python train.py --dataset="melodies that start on their tonic, played by one synthesised instrument" --gain_aug_db=6 --time_shift_ms=100 --activation="relu" --channel_attention="eca" --depths=[2, 2, 4, 2] --widths=[96, 112, 144, 176] --residual_init="none" --lr=0.0079 --lr_schedule="wsd_sqrt" --warmup_steps=370 --adamw_weight_decay_other_params=0
Rows from block 7 of a small CTC audio transcriber, named by matrix and row number. Rows with one number belong to one channel. Each number is 128 + 24 x the weight over its row's rms, rounded and kept within 0 to 255. All counts start at 0. After the name is the row's rms in percent of the matrix's.
After each channel's rows are labels from the 100 clips, of 14976, where the channel reaches its highest value: "top examples" is what is common among them; "lies over" is the class under the peak. Only what is clearly more common there than usual is listed. The data: melodies that start on their tonic, played by one synthesised instrument.
# convs0: first width-5 conv (model.blocks.7.convs.0.weight, 144x144x5, each kernel summed), inputs 0-143
# convs1: second width-5 conv (model.blocks.7.convs.1.weight, 144x144x5, transposed, each kernel summed), outputs 0-143

convs0.142 110 [142 168 191 137 101  92 153 134 127 154 128 100  87 117 119 121 118  93 134 120 107 135 143 118 139 131 118 137 115 129  66 131 154 146 141 106 142  84  99 124 141 100 133 130 117 103 116 137 159 136 130 101  65 104 145 152 112 131 105 137 112 149 127 100  95 134 125 129 116  64 122 139 161 125 125 144 126 104  95 131  92 147 102 201  98  82 128  80 104 122  95 149 131 108  97 128 163 102 143 149  83 137 120 162 158  98 115  92 131 101 142 133 111  98  97 124 127 123 118 116 136 165 128 136 111 159 100 163 116 167 121 106 145 137 106 149 139 115 136  95 122 123 140 102]
convs1.142 103 [111 140 130 111 169 133 139 105 129 134 120 140  81 144 132 140 150  96 135 147 143 166 126 157 108 100 145 147 131 116 158 120 107 134 150 139 101 176 129 141 165 115 131 138 146 131 126 143 145 136 100 119 142 100 166 126 124 112 104 130 125 140 111  59 159 127  96 168 127 131 182 159 114 167 124  81 154 133 135 165  99 168 151 118 163 114  94 111 138 149 161 126 124 145 158 108 148 125  77 135 160 136 133 132 154 155 146 176 115 136 169 148 149 102 192 137  97 144 103 143 144 105 132  79 144 103  96 135 105  75 115 141 164 118 122  93 127 128 143 149 108 136 130 120]
top examples: staccato
lies over: no note

convs0.8 102 [123 121 101 127 102 117 128 112 159 103 130 152 140 119 148 139 103 123 160 116 121 149  96 136 132 149 137 161  80  88 110 107 157 109 134 151 113 135 107 128 131 136 128 138 138  98 130  82 132 160 150 147 134 109  85 105 134 126 121 122 117 144 112 155 138 102 136  88 130  98 178 142  70 154 172 101 110 134 154 128 144 109 106  44 140 194 155 163 130 107 106 156 125 147 115 126 114 146 104 184 126 136 119 147 134 124 157 116 159 140 140 142 106  66 102 120 110 161 113 135 147 101 145 115 156 115  97 143  81  95 133  94 144  97 153 109 120 115 114 151 134 143 122 112]
convs1.8 088 [ 99 131 145 111 116 164 156  87 121 126 101 152 139 110 127 102  97 132  97 116 125 121 109 135 105 134 149  76 104 114 158 122 142 110 124 161  97 124 146 126 133 155 112 132  97 117 122 119  94 121 109 130  91 145 111 159 170  93 113 116 103 144 127 119 135 103 141  82 128  96 117 146 128  80 120 155  78  74 113 120 105 123  85 137 127  98  62 115 108 154 121 142 133 121 126 100 126  88 107 144 138 100 100 129 124 141 120 114  95 132 125 146 181 133  77 114 168 126 142 116 140  86 125 142 183  94 111  96 105 129 105 118  90 126 126 104 155  88 150 113  96 104 107 103]
top examples: bell-like
lies over: no note

convs0.57 080 [123 133 152 152 136 101 181 165 156 132 135  87 127 136 162 113 163  86 107 137  98 114  64 170 119 114  85 149 128 167 111 156 166 139 117 145 110 106 155 131 121  89 106 136 106 110 129 109 122 131 148 137 140 138 103 136 137 135 133 148  86 102  90 140  90 137 144 129 115 144 126 141 155 104 114 153 149  98 158 134 178 136 147 124 102 143 135 101 144 139 156 140 128 180  78 158 144 171 103 120 136 139 112 131 106 158 133 119 111 105 133 138 114 120 126 121 117 125 126 184 145 116 121  96 125 123 174 124  96 127 141 193 114 102 122 145 121 145 171 154 114 100  83 129]
convs1.57 074 [137 149 120 139  98 127 157 125 125  89 148 161  95 125 111 112 129 138 107 116 135 105 132 123 118 155 105  68 167 129  99 130  83 165  83 136  93 158 124 145 121 132 121 107  97 102 100 135 110 115 136 133 113 142 118 138 140 104 124 174 121 126 133 108 145 138 142 143 160 128  80 122 133 106 154 155  89 132 115 112 134 107 125 107 138 109 127 137 116 121 140 159 129 102 113 100 126 105 133 151 138 126 100 133 115 100 127 144 111 104 112 173 142 127 111 138 120 105 114  79 116 212 146 112 105 109 176 114 135 143 111 112  79 124  92 228 148 142 136 157 110 137 118  89]
top examples: bell-like; tonic: E; clipping
lies over: E4

convs0.56 085 [163 120 122 125  86 164 152 145 107 135 131 130  90 140 128 126 208  95 141 114 125 139 182 136 108  93 147 134 132 133 107 134 158 151 174 105 132 128 169 138  99 142 113 123 126 159 121 130 105 138 118 112 160 144  89 135 123 154 139 122 103 123 113 124 184 142 107 100 137 125 107 126 134  81 126 160 181 122 120 164 140  92  91 119 168 115 127 142  71 133  81 104  94 102 127  86 161 106  93 132 107 141 143 162 154 114 122 137 116 108 156 133 152 129 117 113 126 133 144 126 105 124 135 151  80 133 144 125 144  98 107 123 117 129  99 184 157 104 113 157 142 108 108 130]
convs1.56 107 [112 131 136 154 125 122 154 129 173 129 114 162 110 142 167 138 122 113 127  82 136  90  99 119 132 115 119 153  96 126 138 151 101  95 132  97 180 128 116 134 101 125 102 117  80 109 182 144 149 110 114 120 100 110 139 140 162 125 109 119 181 109 154 126 112 120  88 112 125 135 109 127 148 118 119  50 162 115  98 129 137 120 162 141 123 135 154  91  96 159 115 126 139 136 134 116 126 106 156  90 125 157 153 102 143 132  58 141 132 170  96 109 115 154 115 108 130 123 129 119 145 153 126  98 129 128 135 116 139  90 154 126 113 147 186 124 119  94  89 157  94 117 133 170]
top examples: the note G; pace: fast; tonic: G
lies over: G4

convs0.120 088 [128 137 166 130  62 131 128 108 167 107 145  93 116 136 118 150  92 161 132 112 114 112 124 155 117 157  61 149 154 164 142 118 135 149  68 137  89 138 166  98 107 102 138 140 122 136 117 157 167  94  93 110 105 135 144 135 154  84 121 155 144 175  94 134 114 136 107 130 107 108  90 133 164 136 137 105 135 111 127 155 114 102 126  99 148  85 114 112 128 109 156 125  86 113 125  96 153 125 113 147 167 115 146 102 113 157  99 100 133  95  96 115 125 159 147 156 132  80 135 124 128 154 145 129 139  95 143 116 165 136 136  87 125 121 124 105 114 133 104 117  86 148 118 136]
convs1.120 082 [121 164  73 123 125 138  93 139 112  99 111 129 126 159 120 115 136  74 169 157 159 129 161 162 109  80 132 134 134 130 115 139 135 126 153 129 136 112 105 159 157 118 127 151 134 131 116 136  98 133 121  94 143 137 130 119 116 176 128 100 131 105  83 145  94 105  85 130 149 140 184 178 147 139  82 124 135 120 133 154  99 139 110 106  95 134 131 149 146  90 110 115  80 154  77 152 153 102 111  80 121  98 109  96 163 141 114 106 141 129 120 137 150 117 137 123 167 115 131  98 126 132 124 105 151 157 158 123  96 101 147 191 128 111 139 178 115 121 135 146 139 111 130 136]
top examples: the note C#; tonic: C#
lies over: C#4

convs0.90 094 [143 122 135  97  94 108 119  84 116 134 109 150 129 136 124 123 157 157 111 125  97 120 101 143 121 139 157 138 194 113 176  95 143 110 115 130 150 147 163 120 160 133 101 107 104 125 148 111 114 172 114  99 118 156 139 123  90 153 110 147 160 139  82 106 113 137 116 109 136 122 127 129 188 111 125 132 101 140 164 168  91 103 152 137 129 106 142 126 138 153 107  84 121 119 146 109 108 124  91 173 151 130  97 125 137 125 157 146 146 105 158 131  75 123 122 121 161 128 144  69 117 124 101  83  92 130  85 162 129 161 120 176 131 131 153 155 108  93 142 131 109 123 119 101]
convs1.90 095 [128  98 146 132 140 144 110  76 122 115 129 152 135  80 123 138 122 132 113 133 142 127 119 124 144 126 132 171  95 143  87  99 133 135 122 106 114 100 118 150 134 139 153 105 159 151 113 109 131 107 141 156 135 130 114 139 171 143 151 133 144 161 156  67 142 139 120 122 117 117 144 154 124 115 113 132  91 119 113 113 139 137 142 151 108 148 135 139 137 123 120 120 126 153 138  98 108 118 146 131 145 105 115 166 105 134 160  87  59 119 100 169  46 128 165 136 124 132 145  47 134 146 105 126 128 133 147 150 111 123 192 181 168 132 166 117 115  95 158 141 165 127 115 117]
top examples: tonic: A; tonic: B
lies over: A#4; B2

convs0.27 107 [136  99 137 133 146 148 110 111 124 136  98 182 139 116 118 133 133 138 123 147 151 140 116 136 124 193 121 110 132 116 109 148  95 117 120 180 160 191 117 128 120 118  93 126 122  84 169 129 147  89 125 107 153 103 137 163 144 148 107 111 139 169 130 152  70 135 126 153 100 108 133  99 111  75 189 148 118 154  93  98 127 101 124 164 117  99 146 131 106 117 140 105 102 129 111 126 146 113 106 113 123 151 114 117 112 138 129 118 141 161 144 126 151 107 142 100  94 116 175 139  79 122 118  84 101 136 111 122 115 114  73 156 141 136 139  88  91 103 122 143 109 132 145 147]
convs1.27 112 [102 119 175 187 157 140 123 139 181 139 100 191 150 115 115 146  99  92 103 137 108 123 154 137 130 133 131 147 138  94 120 160 158 130  99 104 158 156 135 166 114 131 138 134 121 112  97 128  95  98 131 131 156 123 111 112 131 121 120  93 146 128 105 103 137 147 138 116 101 141  89 138 114  42 143 125 150 174 120 137 150 145 114 127 131 150 121 137 118 140 120 103 165 141  88 135 133 163 109 102 121 101 119 103 124 161  76 139 145 185 137 131 164 108 188 114 137 132 170 132 136 138 128 160 115 120 148 165 154 134 129 122 141  90 119 148 118 118 124 106  95 108 126 130]
top examples: the note G; staccato
lies over: no note

convs0.62 123 [141 103 175 125 124 111  88  83 127 138 127 146 144  87 153 165 151 160 144  80 116 105 102 147 141 147 148  78 100  96 120 176 128 102 132 113 110 143 100 143 147 135  86 138 132 158  98 115 132 160 129 154 113 107 134 131 129 123  95 145 139 138 139 191 132 106 134 164  93 163 134 148 150 116 106 115 128 124 131 141  89 143 149  87 146 151 103  83 116 139 105 104 101 114 153 104 138 112 141 133 107 122 149 152 124 157  98 118 121 114 113  79 129 101 135  98 121 116 156 204 124 150 120 106 111 120 114 125 154 113 102 126 142 138 137 111 117 103 157 164 179 141 124  85]
convs1.62 106 [145  92 120 145 130 118 128  89 103 108 149  91 138 112 117 124 169 103 138 123 159 150 133 126 148 158 134  82 154 142 130 103 150  95 174 134 153 116 138 137 151 122 157 162 139 106 101 157 138 141 120 132 127 110 146 106 126  98 104 146 180 136 142 112  91 142 135 117 158 141 124 112 142 110  79 127 131  97 120 121 116  99 133 141 129 122 131 137 146 171 110  80 129 182 132  85 165 167  94 117 139 110  91 172 140 139 149 124 107 149 141 135 112 152 156 119 158 132 134 127 154 235  83 145 115 129  95 149 115 106 119 126 131 118 135 138 107 108 127 103 124 127 159 164]
top examples: staccato
lies over: no note

convs0.87 129 [167 180 131 175 108 106  91 124 125 106 114 149 128 110 115 114 135 130 133 151 132 147 114 113 100 134 164 141  99 126 132 132 124  76 143 117 132 129 101  69 132 158 112 134 125 126 111 111 135 102 126 138 144 111 172 126 159 124  91  83 103 131 140 119 136 126 113 118 143 108 156 134 146 158 136 121 118 137 127  94 132 125 116 130 149 164 119 136 170 119 147  96  35 128 134 118 147 103  92 103 126 105 147 101 123 121 115 141 178 151 110 122 168 128 152 105 118 144 134 100 115 157 113 124  95 139 127 138 109 139  97 114  43 134 101 106 128 144 110 168 156 144 110  72]
convs1.87 126 [158 154 169 119 119 104 135  80 140 157  78  92  94 117 138 111 121 136 131 120 145 150 138 106 147 144 107 142 117 170 112 145 139  54 143 154 143 152 138 128 129 130 152 170 103 108 148 116 131 114 139  95 126 110 110 143 111 104 131 117 115 123 129  96 132 121 132 126 148 128 113 126 129 149 104 129 110 175 154 142 128 143 122 157 135 110 111 110 125 137 136 218 127 143 188 142 147 137 110 117 110 157 172 144 131 156 124 135 161 140 109 145 130 120 123 132 124 113 100 107 142 168 185 148  91 123 114 108 112 123 127 138  28 132 127 123 100 147 147 110 117 110 120  98]
top examples: staccato
lies over: no note

convs0.126 110 [114 153 116 136 139 150 113 119 114 144 126 111 180 105 117 164 105 176  74 146 118 138 136 110 112 135 143 141 149 126 132 127 138 118 135 130 121 120 101 118 114 134 164 128 167 100 100 146 129 128 151 123 114 130 106 131  99 149 122 105  64 128 145 158 101  91  88 134 145 120 155 122  96 144 148  96  89 117 101 157 116 163 115  91  67 140 141 119 103 101 159  98 133  99 133 125 184 121 107 146 164 103 150  94 130 114 130 130 114 103 132  86 140  92 136  84  91 110 147  95 126 124 146 203 138 111 113 154 124 118 130 103 143 145 120 124  93 129 128 111 110 183 158 112]
convs1.126 101 [161 116  94 112 113 125 111 139 144  61 134  77  99  94 104  97 110  81 151 143 132 110 150 120 139 144 113 119  98 135 157 115  70 120  84 177 111 158 123 117 103 140 132 140 127 121 102 114 119 105 148 148  92 145  99 117 120 176 125 128 132 105 153 163 132 163 128 133 151 137 111 128 157 145  84 111 112 111 139  99  87 122 104  67 126 134 129 135 146 136 109 146 133 114  97 127 119 143 145 114  81 108 138 166  97 129 136 100  96 130  70 126 148 138 117 144 136 139 108 141  94 107 148  88 117 156 141 130 156  91 146 143  97 105 143 162  97 116 127  96 138  99 107 141]
top examples: the note C#
lies over: C#4; C#3